{"time_shift_ms": 50, "bias": "all", "moe": "top_k", "num_experts": 4, "width": 160, "positions": "rope", "residual_init": "scaled_by_depth", "beta2": 0.98, "eps": 1e-08}
Rows from block 8 of a small multi-label audio tagger, named by matrix and row number. Rows with one number belong to one neuron. Each number is 200 + 20 x the weight over its row's rms, rounded and kept within 0 to 999. All counts start at 0.
After each neuron's rows are labels from the 100 clips, of 14976, where the neuron reaches its highest value: "responds to" is what is common among them. Only what is clearly more common there than usual is listed. The data: struck, bounced, scraped and rolled objects made by modal synthesis. In brackets: how many of the 100.
# fc1: MLP up (model.blocks.8.mlp.fc1.weight, 960x160), inputs 0-159
# fc2: MLP down (model.blocks.8.mlp.fc2.weight, 160x960, transposed), outputs 0-159

fc1.494,212,213,251,210,191,202,222,213,195,185,205,193,215,166,197,187,187,204,194,194,232,169,207,233,210,181,216,195,158,200,205,197,220,200,213,205,223,177,218,198,215,210,203,171,214,228,227,203,212,197,204,220,205,163,216,249,196,167,189,216,185,168,227,196,211,183,202,218,215,174,148,169,187,217,208,200,176,153,213,232,212,207,213,219,207,228,210,201,202,172,179,180,205,197,189,174,183,182,228,224,221,204,170,199,178,177,199,192,173,200,193,181,236,221,183,197,183,221,211,222,179,199,208,208,219,216,181,160,219,188,210,221,184,232,175,223,221,227,223,200,199,198,172,191,216,197,189,203,202,245,175,200,238,207,193,202,203,213,204,252
fc2.494,185,183,161,190,237,219,219,204,229,189,184,188,209,218,194,218,202,195,202,241,176,209,194,186,190,203,197,210,236,198,198,180,201,213,204,229,156,166,197,176,186,176,216,200,197,233,210,216,222,186,225,242,199,186,177,175,205,223,211,210,216,227,165,235,208,219,173,223,158,213,184,228,220,196,192,202,195,194,194,227,196,164,188,216,193,163,182,193,200,219,211,211,194,163,225,213,203,194,183,222,196,207,200,198,231,188,219,187,213,177,176,254,185,174,171,209,226,171,209,160,218,192,204,205,199,177,203,178,188,200,208,219,209,190,222,184,189,195,217,206,215,253,201,205,208,207,154,240,215,176,197,223,197,175,218,204,214,186,193,183
responds to: repeated hits (66); steel-like damping (63)

fc1.8,211,205,207,207,212,239,214,188,180,236,214,196,225,164,182,190,198,216,192,213,208,221,198,201,235,218,200,219,178,212,197,168,188,195,223,212,181,200,239,164,158,220,192,156,172,203,175,214,180,173,193,198,251,185,230,218,177,180,222,203,182,222,209,196,210,206,191,243,218,223,192,210,202,177,189,177,184,202,202,200,184,175,188,179,186,176,211,190,200,151,185,199,210,195,242,177,166,215,228,199,189,184,179,200,207,213,209,227,173,200,183,197,161,218,157,189,185,174,182,194,201,226,178,219,212,207,197,197,233,194,177,212,162,172,219,208,203,194,180,227,227,192,190,212,180,206,187,219,197,228,214,214,194,230,211,169,193,218,212,224
fc2.8,204,173,197,167,157,159,185,179,188,200,203,201,232,213,203,251,224,188,214,196,146,201,185,219,216,182,196,207,186,172,213,223,222,233,204,234,199,185,162,178,233,205,183,234,176,237,207,172,175,219,185,216,162,186,188,189,196,224,203,176,209,213,191,175,230,212,236,182,201,177,169,195,170,215,183,175,194,204,193,188,195,206,208,232,230,239,210,220,218,194,225,201,184,194,187,190,185,206,179,179,206,200,231,219,199,202,184,198,210,204,202,213,210,238,207,169,178,212,226,223,218,178,198,189,206,176,227,206,197,196,209,190,226,216,184,188,207,189,231,202,205,226,234,214,201,198,186,175,170,195,183,209,193,209,186,210,225,161,213,185
responds to: large (83); clipping (45); pink noise (45); text has "clipped" (45)

fc1.446,213,205,240,213,198,194,232,159,223,212,196,239,208,185,227,221,214,202,215,238,162,184,180,190,171,186,185,218,225,201,224,192,209,221,209,180,184,168,234,208,222,211,231,205,186,203,170,215,205,227,222,196,201,197,247,226,199,207,167,225,224,190,237,224,176,224,196,190,224,191,196,193,198,185,207,216,223,202,173,210,216,212,194,230,210,175,196,172,213,159,217,241,187,183,208,210,179,201,226,233,183,177,182,193,185,194,206,185,203,182,225,207,228,183,203,233,187,181,189,196,211,194,178,188,218,203,200,208,177,205,222,196,158,221,225,181,214,198,200,209,167,183,217,217,218,185,178,191,221,210,214,206,190,204,217,217,203,242,231,244
fc2.446,205,195,191,228,194,169,202,193,174,224,185,175,197,183,231,236,182,193,214,183,196,229,215,229,226,200,194,157,188,209,195,196,220,169,176,204,205,240,196,212,194,204,204,236,211,249,203,205,168,196,182,207,216,204,194,205,178,206,224,193,209,204,181,221,269,216,192,199,202,173,185,209,191,207,191,187,202,180,191,213,214,197,199,201,198,194,194,221,211,199,210,163,207,189,212,216,216,185,181,142,173,200,216,190,206,212,202,173,215,209,174,202,187,148,202,228,224,181,240,192,190,214,198,212,205,210,185,186,222,210,163,222,205,135,160,210,192,228,198,184,194,220,224,184,225,193,179,219,227,214,208,209,229,171,192,202,203,185,193,175
responds to: hard striker (96); text has "quiet" (66); pink noise (42)

fc1.198,210,180,211,208,194,183,201,205,192,219,198,221,242,191,189,172,183,202,178,248,217,199,191,227,176,183,207,209,186,207,185,232,163,154,222,193,198,228,183,193,188,188,176,188,214,214,196,186,190,237,218,212,221,162,213,253,206,204,215,186,217,209,178,222,218,204,240,199,199,187,196,187,209,224,174,176,206,183,188,191,188,176,183,176,179,209,216,204,244,177,190,190,177,216,178,171,180,204,255,194,183,181,175,228,216,186,199,241,207,217,228,213,196,214,167,189,188,195,214,207,216,180,232,194,180,219,198,186,181,209,186,189,207,198,193,209,194,167,188,213,236,220,191,192,234,225,213,200,178,181,195,194,191,210,196,181,230,217,243,234
fc2.198,195,178,212,186,243,202,204,204,197,179,190,199,189,212,217,201,184,236,188,189,212,188,220,212,213,204,198,245,186,212,209,231,171,214,198,236,184,202,178,184,217,227,212,194,196,218,177,210,230,215,236,194,178,208,217,197,219,217,210,207,195,187,202,231,211,158,217,201,177,224,198,182,182,174,208,216,202,170,199,211,198,164,260,172,226,200,210,161,193,195,188,244,207,210,203,192,195,188,196,220,180,165,149,184,245,222,208,199,193,176,188,180,249,179,237,203,225,191,211,203,185,193,227,185,187,196,201,191,218,199,204,170,193,174,223,193,208,222,173,209,174,208,249,199,191,188,187,178,192,192,195,179,170,183,212,195,197,191,168,177
responds to: white noise (68); one hit (51)

fc1.662,195,200,224,221,186,197,211,216,163,182,222,228,213,196,211,204,174,181,196,202,222,173,169,236,196,202,196,179,163,214,181,207,223,229,240,199,196,192,189,172,168,232,200,215,193,215,192,166,187,200,186,170,218,189,194,239,196,183,203,194,198,159,181,199,190,186,199,200,218,216,152,169,168,202,198,177,186,198,203,207,204,189,197,191,213,186,233,187,195,159,213,203,217,219,216,172,218,194,227,223,229,155,178,222,184,186,189,201,190,208,187,188,220,207,217,172,202,211,217,240,184,244,197,192,203,185,189,207,224,208,199,214,193,207,191,239,241,222,191,233,238,190,184,226,200,190,190,201,193,245,166,188,207,198,162,217,205,196,194,231
fc2.662,234,193,193,218,216,217,192,215,234,166,200,198,201,183,220,155,218,188,194,223,206,197,217,174,234,254,200,205,201,196,174,173,202,205,190,194,202,202,223,214,190,179,201,212,216,210,205,214,190,202,189,230,204,200,211,167,233,225,193,164,184,223,181,213,167,219,206,190,186,182,232,216,223,182,199,215,193,196,203,220,215,184,194,209,173,198,191,175,207,178,182,217,191,180,211,213,209,161,207,208,182,201,197,222,226,206,225,211,204,197,182,210,195,208,190,194,186,155,202,195,219,171,207,206,204,140,230,217,169,206,204,232,215,174,226,183,162,207,233,194,213,240,224,216,164,205,155,222,178,187,215,215,205,196,227,170,186,173,207,162
responds to: hard striker (91); one hit (53)

fc1.241,205,202,222,227,216,162,188,185,164,201,173,206,211,179,208,217,185,208,191,178,225,201,200,228,191,172,200,212,179,230,174,197,206,222,218,205,218,174,175,182,203,219,191,170,199,202,192,205,227,201,202,203,186,183,195,253,197,194,214,223,230,166,218,210,206,206,204,192,209,217,167,191,185,232,216,197,190,168,211,205,199,176,190,223,197,221,192,252,223,179,181,176,194,234,198,182,206,171,206,230,189,197,192,210,174,142,199,212,179,212,201,199,217,200,189,196,205,177,198,222,205,219,203,200,183,218,206,182,215,209,199,210,206,208,163,246,223,258,174,196,229,189,184,174,194,189,183,184,224,212,165,178,240,236,196,196,189,235,186,226
fc2.241,200,217,170,186,227,223,175,198,236,192,178,191,204,237,171,207,203,192,205,218,176,207,207,174,168,208,176,213,229,188,223,207,197,191,190,196,186,192,205,159,209,182,227,199,219,193,202,202,195,168,232,251,223,230,192,166,195,228,197,179,207,235,180,217,210,235,218,208,188,208,203,229,221,173,168,218,200,219,181,198,191,195,204,181,176,180,211,170,196,221,215,227,199,166,243,194,171,189,177,175,205,212,228,196,224,241,220,206,209,163,194,219,186,190,191,187,220,188,214,167,217,190,217,180,203,220,205,222,189,176,198,214,217,162,225,175,178,172,212,202,211,229,189,216,216,209,190,220,180,183,231,199,181,159,210,220,193,199,218,189
responds to: repeated hits (79); small (74)

fc1.215,203,226,189,239,204,230,201,211,201,221,226,175,217,167,198,197,182,190,198,210,187,179,210,200,147,214,189,184,199,199,229,192,181,182,166,216,206,181,194,189,203,192,243,213,183,227,201,222,201,201,183,187,236,181,207,225,207,178,224,185,219,200,218,203,169,177,184,201,201,162,182,191,197,179,156,203,194,189,173,226,175,192,182,192,187,201,254,199,195,209,193,186,201,220,218,221,214,175,251,197,205,177,176,218,170,195,194,242,194,185,173,220,209,213,179,184,159,234,220,221,214,223,199,202,215,169,218,167,197,202,202,222,183,166,216,209,205,181,183,203,203,191,167,200,214,216,153,205,184,200,204,201,212,180,208,191,221,218,245,209
fc2.215,185,176,229,161,221,180,197,229,179,199,192,236,191,229,212,216,214,210,188,178,231,201,223,183,207,198,182,210,211,189,198,204,203,185,217,168,219,180,190,200,198,212,197,177,164,198,208,199,217,224,214,205,201,199,197,176,157,200,170,246,212,180,195,238,240,227,203,210,197,196,230,206,178,225,230,220,229,190,215,200,212,167,237,233,219,187,194,188,190,193,185,199,205,169,189,203,193,230,173,218,202,198,223,194,259,186,205,152,181,234,219,219,215,175,197,196,211,182,191,195,182,152,199,209,169,230,166,183,209,213,210,182,213,180,203,199,214,205,225,175,190,158,212,190,169,208,197,198,177,215,179,181,195,197,198,199,201,213,180,194
responds to: hard striker (95); scraping (65); rumble (62)

fc1.581,207,216,207,222,207,224,222,194,208,228,233,161,221,190,197,201,192,192,179,223,189,162,209,224,180,202,193,194,210,231,220,181,195,185,182,220,196,184,183,216,194,168,243,220,188,231,240,219,197,203,187,200,219,187,196,246,216,183,241,175,191,215,206,195,178,178,191,220,206,172,185,200,204,174,195,210,174,203,170,234,166,177,170,189,207,201,232,185,181,211,199,187,183,203,208,210,217,180,229,211,205,192,179,181,168,179,204,230,223,165,168,207,192,223,193,218,172,222,232,164,196,207,188,202,196,158,233,172,194,205,174,198,181,173,205,218,188,232,204,220,215,194,167,195,203,218,171,204,210,187,182,215,220,185,186,202,206,199,247,223
fc2.581,181,172,218,182,220,173,175,216,177,191,181,225,189,214,207,223,219,220,225,159,223,189,196,189,197,178,192,242,197,193,195,223,200,186,219,191,222,196,171,195,210,218,190,171,181,210,203,199,219,188,217,197,175,222,181,187,150,209,169,251,188,182,172,237,219,214,188,205,175,218,230,192,191,217,202,209,201,195,215,192,214,190,224,247,237,197,168,190,200,196,214,195,200,196,218,187,170,219,185,188,194,200,240,196,232,184,197,167,151,225,231,247,219,154,205,206,218,185,174,200,211,199,207,188,204,225,167,199,216,201,204,222,230,204,195,192,212,203,220,194,180,188,199,208,172,203,209,196,194,207,210,172,181,221,195,218,226,202,161,183
responds to: hard striker (100); plastic-like damping (49)

fc1.197,204,225,173,160,230,230,168,197,166,180,181,171,229,190,203,206,197,199,207,210,195,193,205,197,216,200,195,215,176,228,199,168,177,220,212,242,184,203,218,147,194,199,209,217,221,228,177,181,200,229,198,204,206,175,216,211,227,204,212,208,182,210,235,191,191,185,174,197,209,223,191,190,171,174,203,159,174,171,198,208,148,203,226,191,203,201,202,183,218,221,188,202,200,208,215,153,197,218,182,204,189,209,194,206,224,222,213,234,189,200,213,219,213,218,206,205,196,224,197,214,211,209,187,242,199,181,203,210,215,162,208,170,172,180,187,190,228,187,208,214,197,220,196,214,201,160,210,193,179,212,154,242,234,192,183,220,223,211,205,238
fc2.197,189,227,237,169,173,201,195,177,210,208,201,211,199,200,237,206,240,212,196,170,172,177,232,170,181,217,161,184,206,194,222,191,159,191,184,211,234,204,158,192,202,176,229,215,181,200,219,198,210,201,199,207,186,240,184,207,197,227,218,178,208,249,182,202,236,222,211,211,217,185,215,178,202,207,217,230,191,203,223,193,187,162,196,204,186,219,184,218,212,212,199,210,188,218,228,205,210,198,195,195,199,224,210,218,187,211,168,218,220,180,188,192,184,182,213,189,192,162,209,192,178,203,201,205,233,177,197,254,214,204,205,236,172,186,176,202,206,228,190,220,200,200,206,193,160,189,183,202,216,161,187,196,163,223,155,203,203,186,219,170
responds to: large (68); clipping (62); text has "clipped" (62); ring (36)

fc1.525,194,222,260,169,185,227,160,185,224,211,183,164,231,190,183,177,165,174,183,209,179,186,182,200,222,178,209,204,197,233,206,203,162,206,244,239,218,197,178,208,177,206,226,178,229,207,214,195,233,200,204,220,201,183,231,193,189,175,220,203,223,198,224,208,226,199,214,204,189,233,197,191,166,209,201,193,198,194,160,221,186,224,191,190,204,193,208,217,227,189,177,167,202,219,187,159,216,149,233,194,175,201,191,215,196,168,215,203,169,169,208,180,202,205,204,183,189,192,201,194,215,179,197,199,205,207,178,198,185,181,213,194,233,202,201,213,171,222,225,190,228,185,182,183,158,208,200,219,205,197,219,182,199,201,165,212,215,176,203,210
fc2.525,195,176,192,209,243,187,183,235,164,208,206,187,199,193,187,227,195,254,204,201,224,205,193,198,222,174,205,238,213,215,216,212,192,182,207,187,202,227,186,200,224,222,221,144,160,171,197,201,209,181,241,216,174,221,190,175,187,209,210,217,186,197,186,180,192,173,179,183,180,207,177,189,211,174,196,196,213,210,205,195,200,198,191,175,225,175,205,166,207,148,185,205,226,159,227,186,145,219,194,195,163,155,197,201,213,209,197,198,175,222,199,225,188,214,196,222,185,218,199,216,203,200,218,182,207,216,222,199,216,213,219,214,202,208,212,197,220,179,196,228,179,213,183,231,216,182,184,195,171,198,225,196,183,217,234,207,223,214,185,230
responds to: repeated hits (76); clamped rod (51)

fc1.448,194,160,226,165,209,173,207,220,224,215,211,222,193,199,198,218,201,200,169,224,215,183,196,227,199,185,206,198,198,189,187,193,208,200,214,189,192,183,195,180,222,213,199,179,207,195,228,178,216,218,193,227,213,182,237,181,152,210,187,223,226,187,218,258,208,182,205,208,182,204,209,175,187,213,212,203,213,153,180,191,217,197,180,226,181,177,212,199,229,178,161,217,222,167,181,178,175,203,164,238,209,172,206,219,220,177,204,206,197,239,210,209,202,218,169,201,200,192,187,231,234,185,239,192,216,162,203,182,183,228,205,216,214,199,183,197,197,161,208,191,183,197,225,207,192,173,194,176,159,209,187,173,187,183,207,209,211,219,171,233
fc2.448,212,184,204,174,192,187,222,226,207,220,219,205,214,208,214,171,195,202,164,208,196,211,216,203,197,208,201,208,223,183,236,192,188,170,216,175,200,208,195,222,209,223,240,198,172,196,201,216,173,203,205,235,220,211,213,194,221,221,240,171,192,214,205,208,232,209,235,192,226,154,197,203,218,192,207,174,215,225,208,164,221,183,177,181,171,187,240,197,226,169,181,225,180,136,197,219,200,198,205,188,187,184,209,196,213,203,206,228,222,214,176,194,167,197,177,176,162,194,228,195,192,150,237,186,172,204,209,207,174,201,206,187,207,165,176,189,204,204,178,222,221,209,195,198,209,218,187,179,158,188,206,168,206,197,185,202,203,209,238,216
responds to: one hit (43); mains hum (34)

fc1.189,180,199,250,198,236,178,184,202,223,245,207,221,209,201,172,187,191,181,186,192,199,192,181,208,227,156,187,195,209,202,167,181,209,182,226,197,230,185,192,179,184,235,219,201,221,166,202,190,184,217,235,201,216,223,227,228,156,187,210,207,220,199,214,233,231,194,231,204,194,221,192,168,179,223,216,183,221,214,201,217,223,205,198,242,194,175,194,175,231,174,204,178,205,172,205,186,206,185,195,202,221,166,204,180,181,164,214,223,165,227,206,202,179,232,189,194,196,212,221,206,172,212,193,183,189,222,176,215,191,209,206,158,201,240,196,196,219,173,223,190,226,182,189,193,209,212,173,207,199,216,200,168,201,187,177,191,190,228,190,209
fc2.189,206,209,206,216,190,165,187,218,169,168,210,183,177,229,245,222,198,203,222,168,185,175,223,189,175,210,218,229,185,187,201,202,195,208,184,208,228,185,158,219,215,164,234,205,181,210,211,165,223,199,200,183,193,220,175,199,179,225,217,192,211,190,216,197,217,226,209,203,169,171,183,208,190,192,183,213,189,211,216,194,182,192,211,220,192,195,200,234,212,188,218,211,156,219,229,216,203,196,153,187,155,199,226,182,219,214,199,213,232,177,189,254,202,170,222,211,192,231,210,183,167,191,209,212,233,182,203,211,187,209,212,210,226,157,213,199,222,226,190,229,221,187,177,187,185,217,181,197,203,196,198,154,198,188,218,200,210,214,219,221
responds to: one hit (80); small (64)

fc1.163,194,217,181,206,176,203,179,195,223,170,225,174,191,206,204,198,203,180,207,223,173,180,220,244,191,222,189,208,224,185,191,173,184,210,249,237,182,179,197,208,206,219,199,173,217,171,223,211,194,194,227,205,205,205,188,234,224,211,183,155,201,176,186,195,195,224,176,201,165,204,225,223,189,221,210,199,144,176,191,245,172,188,207,193,204,209,210,214,232,206,235,204,188,185,175,180,225,156,216,222,199,189,215,211,229,156,204,224,201,190,220,198,187,197,180,187,206,177,209,223,205,232,189,199,221,173,210,201,212,176,184,196,203,216,202,197,192,216,205,207,233,162,196,192,174,218,205,199,239,209,199,173,250,198,220,189,180,210,212,209
fc2.163,181,209,231,220,197,171,213,166,213,204,220,223,197,241,203,178,202,208,181,210,206,207,212,210,195,202,197,219,214,224,219,215,219,187,201,241,176,162,194,200,154,191,219,198,227,207,178,176,188,163,181,208,225,186,217,233,163,229,227,206,204,242,181,182,176,195,196,206,171,193,180,184,226,174,184,183,163,220,185,222,196,171,145,221,186,218,202,221,183,196,220,188,152,235,213,188,185,189,221,218,199,209,202,197,198,189,217,206,184,214,175,199,200,220,166,196,207,223,206,208,211,199,174,185,171,203,201,202,193,218,177,178,189,207,193,228,175,228,254,178,201,204,184,196,196,238,176,218,224,203,193,213,203,196,218,211,194,174,175,192
responds to: large (78); clipping (55); text has "clipped" (55); repeated hits (43)

fc1.617,216,186,209,202,232,230,195,177,183,189,181,233,221,180,161,227,163,187,176,205,176,172,195,223,215,206,210,204,217,193,220,224,215,215,198,214,176,184,195,214,206,237,206,214,171,209,188,190,244,182,201,226,207,208,223,216,195,157,200,192,226,188,197,185,233,188,243,201,185,191,177,213,177,220,204,200,207,211,187,212,198,199,198,200,226,200,215,224,228,193,194,171,195,184,206,181,217,188,213,180,224,213,178,216,196,203,207,187,170,189,157,204,161,210,177,129,205,186,210,222,238,218,170,180,201,185,188,171,251,199,195,203,171,231,186,229,194,203,172,206,211,195,209,214,176,213,156,220,201,226,210,206,198,211,173,215,192,197,204,208
fc2.617,185,180,200,190,210,195,169,241,208,183,225,194,201,212,191,217,193,215,183,196,223,217,193,182,205,177,229,223,218,217,213,185,205,169,213,184,177,204,212,185,240,224,180,167,172,194,186,194,195,179,183,238,200,198,189,174,173,216,178,211,193,197,210,210,207,212,165,162,217,197,196,169,205,184,209,228,213,190,241,185,239,203,170,196,179,205,205,182,230,165,166,238,204,164,200,194,168,198,177,184,198,185,218,184,177,188,221,201,205,224,214,194,217,180,175,236,237,174,167,202,211,194,256,218,206,232,220,232,195,230,197,225,220,185,186,209,188,193,232,200,208,224,193,201,171,208,213,186,159,175,199,188,206,197,226,189,218,202,204,201
responds to: repeated hits (91); reverberation (84); text has "reverberant" (84)

fc1.324,200,181,182,218,247,206,177,192,214,188,178,200,204,207,192,207,195,204,192,192,237,181,179,205,198,206,207,194,192,223,188,196,187,193,231,196,217,207,191,208,215,203,228,175,243,222,215,213,193,199,225,207,199,203,240,185,185,172,211,243,209,178,191,208,200,177,193,207,169,243,210,194,170,187,160,195,211,178,165,201,183,201,188,221,215,168,200,197,224,189,202,169,203,189,233,153,212,191,213,197,176,196,158,219,205,206,234,201,180,190,179,248,172,217,186,183,215,237,192,195,246,228,211,203,215,165,199,195,238,203,186,234,213,207,231,207,197,182,223,196,216,203,208,211,196,204,175,204,223,165,217,190,222,196,214,196,223,163,153,209
fc2.324,201,218,230,206,196,193,203,188,189,183,205,196,214,171,202,201,179,200,174,235,179,205,214,190,218,206,186,174,206,216,184,193,185,195,199,179,230,217,180,177,207,186,243,217,184,239,216,198,190,209,169,205,198,183,184,213,265,198,216,178,190,199,195,189,202,192,229,183,207,182,225,174,195,187,228,207,219,202,197,205,172,176,218,177,189,230,201,204,198,173,175,202,168,211,183,187,254,184,246,229,183,180,186,184,181,197,237,212,218,187,181,226,210,217,220,210,179,171,208,216,186,188,200,187,182,185,236,204,217,234,214,178,146,168,204,212,214,224,178,213,223,209,231,191,167,187,183,185,221,204,183,213,180,234,203,200,175,172,214,222
responds to: large (82); bouncing (80); clipping (39); text has "clipped" (39)

fc1.555,234,187,209,194,207,207,234,211,191,181,189,210,227,179,198,204,204,164,216,182,197,243,201,190,244,203,195,194,160,217,222,167,190,213,202,216,226,194,231,193,181,191,181,189,176,216,192,219,192,192,187,218,243,213,220,182,202,182,230,207,166,206,210,209,167,208,174,256,203,192,164,176,167,190,165,177,178,159,181,232,202,219,213,174,214,186,218,181,189,183,197,197,196,163,224,193,188,200,200,213,196,193,194,200,203,209,217,237,168,197,202,204,179,256,172,214,191,191,159,234,206,184,185,242,213,169,203,191,232,188,199,233,187,213,218,207,203,201,211,212,230,219,187,199,215,185,200,195,189,190,195,220,199,207,197,174,216,182,193,200
fc2.555,215,192,204,177,180,148,192,208,169,203,196,179,215,210,255,231,214,205,232,153,227,188,202,180,195,190,216,207,178,224,206,210,195,208,173,210,223,211,180,192,236,216,188,205,190,232,196,195,183,239,200,183,167,182,178,208,199,226,208,207,191,181,229,155,213,190,218,176,230,217,167,165,154,172,211,218,212,197,235,169,196,210,227,177,192,231,208,236,222,175,193,206,216,177,195,191,191,211,204,180,202,167,214,161,192,185,190,176,200,220,190,191,203,180,236,212,192,223,198,173,182,186,214,213,209,228,205,217,228,204,216,188,215,187,201,206,214,210,198,202,227,211,220,195,205,199,242,164,181,189,185,197,217,215,190,206,188,198,204,221
responds to: large (77); one hit (56)

fc1.407,236,190,233,241,217,201,170,198,210,204,207,221,247,218,177,210,174,217,198,227,199,205,176,234,210,174,197,209,201,224,217,238,187,189,233,186,215,206,161,205,193,199,181,181,188,230,199,208,215,201,234,197,218,178,207,208,178,178,221,182,188,194,182,218,194,221,214,234,176,209,204,198,200,208,194,193,206,204,168,194,150,209,199,200,194,196,223,193,214,160,226,168,210,218,218,188,182,185,244,175,184,237,207,218,212,203,188,183,168,194,227,212,205,232,170,176,204,191,189,206,246,180,189,188,209,204,190,165,217,205,163,194,188,218,198,178,178,194,215,214,240,207,207,223,210,244,205,202,160,209,203,171,176,200,193,207,214,211,210,226
fc2.407,202,199,217,180,225,169,212,237,169,193,197,158,184,175,253,215,180,218,221,150,223,179,190,211,189,172,206,243,199,178,208,199,200,252,170,219,194,197,195,221,211,213,210,184,194,191,204,212,218,182,197,174,180,231,194,202,192,185,222,203,210,182,211,180,187,164,235,186,215,209,145,181,201,191,229,233,186,226,213,196,249,202,242,208,213,216,181,196,200,187,190,205,218,196,192,197,213,187,168,198,187,145,205,178,198,196,193,200,214,217,179,193,230,199,238,205,180,233,228,192,168,212,213,193,206,199,212,211,203,220,233,183,230,195,186,200,204,210,177,207,204,190,201,187,201,180,219,168,185,212,205,184,203,208,198,221,181,212,182,205
responds to: white noise (76); bouncing (43); thin (high-pass) (30)

fc1.708,231,194,230,212,229,215,219,201,187,219,227,217,207,211,193,204,212,174,230,187,206,178,190,224,199,203,171,176,183,194,183,197,199,219,207,204,198,181,221,204,185,193,218,207,203,203,223,177,221,183,223,185,225,187,180,201,213,156,203,218,186,177,193,205,164,239,205,246,179,198,191,208,186,201,160,188,168,186,170,208,171,201,235,224,175,204,219,232,168,190,213,199,196,240,219,214,215,185,210,249,216,203,190,201,171,175,248,211,183,197,203,202,201,213,168,157,180,221,181,217,207,216,233,187,210,167,244,169,231,185,206,209,179,191,186,187,218,207,174,191,218,182,180,214,192,220,186,196,214,238,191,168,204,210,193,205,207,204,227,216
fc2.708,212,171,214,194,185,208,211,209,209,229,183,202,221,177,172,214,208,177,197,212,200,204,233,195,202,235,197,174,214,190,184,197,207,155,222,198,220,169,228,181,204,200,179,201,171,234,212,219,223,233,175,204,225,211,233,170,163,182,206,245,215,204,205,226,186,189,184,206,222,204,215,231,216,214,239,235,222,179,188,213,194,188,210,206,214,163,185,189,168,187,174,205,204,169,199,239,210,221,179,197,205,226,218,201,215,210,218,185,210,201,161,209,193,189,208,219,222,177,160,184,191,194,191,198,212,197,169,197,211,220,197,203,230,169,206,205,189,235,200,189,198,207,207,154,146,180,178,204,208,177,180,226,160,196,179,204,177,191,195,205
responds to: large (80); steel-like damping (57); thin (high-pass) (37)

fc1.540,217,215,209,198,188,203,178,203,208,231,207,195,209,155,232,219,210,226,188,180,217,189,224,202,206,228,190,185,196,158,182,215,214,199,178,237,170,201,210,205,218,158,194,234,201,177,197,202,179,221,209,200,187,192,228,225,180,226,218,230,181,182,196,209,188,203,215,191,186,212,176,187,213,198,173,194,181,183,161,217,226,189,198,206,233,175,181,223,189,177,167,189,212,215,213,184,200,223,199,176,214,233,179,204,185,221,223,248,228,225,263,182,194,200,195,213,182,216,233,184,236,224,199,222,189,221,163,212,219,204,228,190,225,201,209,183,194,187,203,178,179,187,233,202,179,189,177,206,195,234,214,174,207,224,219,203,183,201,217,173
fc2.540,173,192,208,220,177,210,202,198,175,189,170,195,191,199,158,188,210,237,212,206,209,211,190,199,223,200,223,199,199,208,186,166,206,189,205,196,196,218,196,207,153,223,211,199,181,223,172,225,207,215,199,180,173,216,195,198,204,164,211,191,229,225,180,167,223,211,222,190,238,178,205,185,220,182,214,209,206,180,190,195,177,182,214,194,191,211,200,190,168,181,188,184,218,174,212,215,221,198,170,219,221,207,232,183,194,221,192,183,211,210,184,234,202,177,198,185,249,189,214,197,161,208,215,186,219,199,212,200,202,193,133,253,216,198,208,184,230,191,249,213,212,219,164,210,202,195,198,194,210,191,197,187,190,139,219,221,230,198,170,212
responds to: large (65); round plate (46); muffled (low-pass) (37)

fc1.395,230,199,209,234,230,230,192,170,193,201,185,200,238,218,183,229,171,158,210,178,189,177,154,204,229,174,225,167,199,211,226,216,188,214,215,240,182,176,170,164,190,215,214,192,190,208,208,195,204,193,244,182,185,197,220,192,211,166,209,197,222,213,198,204,215,169,231,208,160,232,169,210,141,186,173,218,177,209,188,206,202,193,182,203,228,199,190,226,227,195,205,206,203,188,196,199,210,203,186,182,203,215,195,207,213,181,188,199,193,169,201,198,206,231,232,190,203,245,203,161,192,228,189,201,182,212,179,197,239,200,199,192,195,222,211,213,194,212,216,194,215,210,194,233,212,204,185,247,230,191,179,195,203,173,190,213,188,191,179,196
fc2.395,191,185,209,219,208,179,203,232,174,186,216,202,184,181,198,208,210,210,200,210,210,236,201,196,229,183,201,176,208,221,190,195,213,207,214,201,230,183,208,172,231,169,186,179,177,202,209,181,166,203,181,228,217,223,168,184,215,217,195,173,175,198,188,230,180,195,186,168,180,167,220,169,199,184,179,208,184,154,228,182,211,227,200,205,189,191,191,180,193,158,195,229,181,169,199,217,202,225,170,239,164,187,235,194,213,215,220,216,191,225,250,211,209,228,183,223,193,205,184,228,207,197,215,203,190,172,227,198,180,209,187,197,200,172,234,187,236,181,229,191,215,203,217,229,185,191,219,157,187,218,183,196,185,207,236,175,216,203,214,218
responds to: repeated hits (70); ceramic-like damping (57)